config = dict(
    model='image VQ-VAE',
    dataset='made-up waving flags',
    train_examples=97500,
    image_size=32,
    crop_scale_min=1,
    horizontal_flip=False,
    color_jitter=0.1,
    bottleneck='vq',
    downsampling_factor=8,
    encoder_arch='efficientnet',
    encoder_norm='batchnorm',
    encoder_activation='relu6',
    encoder_channel_attention='eca',
    encoder_depths=[4, 4, 4, 4],
    encoder_kernel_size=3,
    encoder_stem='deep',
    encoder_expansion=6,
    encoder_widths=[40, 80, 160, 320],
    loss='mse',
    latent_channels=32,
    decoder_norm='batchnorm',
    decoder_activation='relu',
    decoder_widths=[32, 64, 96, 128],
    decoder_blocks_per_level=2,
    decoder_block='plain',
    decoder_attention=True,
    decoder_upsampling='nearest_conv',
    codebook_size=256,
    init='torch_default',
    residual_init='scaled_by_depth',
    optimizer='muon',
    muon_scale='match_rms_adamw',
    lr=0.0016,
    momentum=0.95,
    nesterov=False,
    orthogonalizer='polar_express',
    adamw_lr_other_params=0.00083,
    grad_clip=3.0,
    ema_decay=0.999,
    steps=3700,
    batch_size=256,
    epochs=9.7,
    lr_schedule='step',
    warmup_steps=180,
    weight_decay=0.5,
    adamw_weight_decay_other_params=0.05,
)
Rows from block 6 of the decoder of a small image VQ-VAE, named by matrix and row number. Each number is 128 + 24 x the weight over its row's rms, rounded and kept within 0 to 255. All counts start at 0. Numbers have three digits each.
After each channel's rows are labels from the 100 images, of 14848, where the channel reaches its highest value: "lies over" is the class under the peak. Only what is clearly more common there than usual is listed. The data: made-up waving flags. In brackets: how many of the 100.
# conv: 3x3 conv (decoder.decb.1.1.conv.weight, 64x64x3x3, each kernel summed), inputs 0-63

conv.16:145111069136127121126117060135123146072132148142111170147088129117125132086100141129132117111119152148151158128126137166123113150136123119126146102142118119160119089148153109095102119071095130
lies over: flag (95)

conv.63:139108095110125115126133091071147106132094125110129105155125117127134128086149138130144114127126113128124117117163117104136138154152154153117099155128106052142118104114036133123119118120109146
lies over: backdrop (100)

conv.37:134111122142165134096090108095143095128112105120128129193109135158129144142209155121090096133108145108141166117169140106106101119148164108139145117111139129144116114120115115126100144096111121
lies over: backdrop (100)

conv.13:146111137147121102126139130135165080109115113120184149139010105121165133160134128114135108146133114116121144124109119132128137098132143123110131122115115125124116106149127135142124179135127170
lies over: backdrop (100)

conv.31:136168131144112115096136119098138126132127139112143114130141122131087125119144137123126026106099125130115156094110114071104127106118102111118119119150110121098087133141069120129129130148166114
lies over: emblem (42)

conv.10:130141101135140104109098122115148127098118097119150150177120112123122123120142148137112125159150116169169092103132094109117131132118185141103086118096119063137122143130139111113142066111092125
lies over: backdrop (90)

conv.59:107146102104137085140122115113136108112115111122140115140121115131139125109126103091161130131074133114152142099144125147082146111151168149100075102124145047126129141156111154146121108105088117
lies over: backdrop (100)

conv.6:100140095115157106116107122117165140068083118130144153161138113138116141124140149146111119130146069117143087096147096122126109147132132094120105073104127096089131112129125094117150111105094106
lies over: backdrop (100)

conv.58:119100140126101130118105105126109118153126113089172117125148047127092132119116112124102161110146150088131131102119136114091131122114118174113115129153116115153121094165080094134105148133084140
lies over: backdrop (99)

conv.27:119182119103115146132133159106138146089125073153190119117129131117113080151155123138124082124114122119106144068113136139134139121142124135129124141125132106137142094100092136136096142065111132
lies over: backdrop (98)

conv.62:133172136113133122152041129130111097176107113082082097137124191155161126119124111109124139128123116132137103130116115123119117104150125115187142098123121107114116130111131134112137121118160114
lies over: backdrop (96)

conv.57:138124131144159140125118112172097117108088132126103141164127139131145139120143140078162107106101120127146130146133093072153082158117143151145145144126143075144146121163066100121141131094116114
lies over: backdrop (88)

conv.40:120130131139113114132113130132141113122093120151155123167156099156128133126180119114137147111141118155118134068135124143154106089127143109106144059123130111114118117160115086066116074133157137
lies over: backdrop (99)

conv.9:159060120098143116130154097143152119121122121126115142114111102099128145142107091107113154138149155114104109100123120095146109086121156150135129121113133134153157148117135147088099119046095135
lies over: backdrop (100)

conv.32:085103130129132127105099106111133125159088087099112135114067108120081099112096118062092119113119083134114111131098084120125127116114149151126115095095126106110122110136130137126109111106111124
lies over: backdrop (98)

conv.41:119148145126097116131137161115131111027120133124087105126036143148139121121129153165132117132108137135126094096132113158111125145152115125139123119127132126118139169115126124145093119129127117
lies over: backdrop (93)

conv.53:128206126151131112122144111142090121091097144144156133135106150129150104134160122095122125133089086118131146170109121131118179096154097129122108117103122091097116153142176109125109130108147121
lies over: backdrop (100)

conv.3:081157153149120088131057125112110177132153151116126150122122154132135156141108143131123097108109119140164124045107115130132121118157143132121112142138110126111128133162127144138151178140142105
lies over: backdrop (84)

conv.5:140114129100142126120088107139138112090123094132133129105125127113109109142106123135063157146122135098117077117121109120150099083138125089138103143125129201137143118075152110127089106119100136
lies over: backdrop (96)

conv.33:104099118156124116106117101126128126162118171114094123153120158120117089068130107111097107137102152148128130150152142132112147178166098106126059125153142094137104123139105113137157104130101144
lies over: backdrop (87)

conv.44:127129129147110106122100118112162112154128128132173095145113127105108110152135118131082187142157097138087131146107130083154136130098115120160119132132123101085107131143093161164169167135160109
lies over: backdrop (100)

conv.20:149044144151110116126132131125110121135124127118116135137112134104138135151166120077095108138071128116107123135125166099122133147088123123148110167109159067100168145106114133114126119115124101
lies over: backdrop (99)

conv.1:158116135126113128126106116121169123132124070106113086125125118117134122131100121136103139153113124117137075149094156090150094059142150115119150148127116141131133112080100134149067104135096127
lies over: backdrop (100)

conv.39:128120129116150096119124094123148133100127111124123167114125148138126165176130082116179132106095127128144137135140115106126119129185121103101101136163149140139107123153059119100110081105104157
lies over: backdrop (100)

conv.17:140128124129130126131129147128102137155160146098117128135137117132141118112110114104082100118104115131160127140124116138169090139136135075132153119079107166108063173132125165156133172128100075
lies over: backdrop (100)

conv.56:081140163127114186148131166159111128113136118158140130153197147119131112155122142084142107139119129187129136093129146138163107109132132146155147109144085107136127134131130109154108097149148106
lies over: backdrop (95)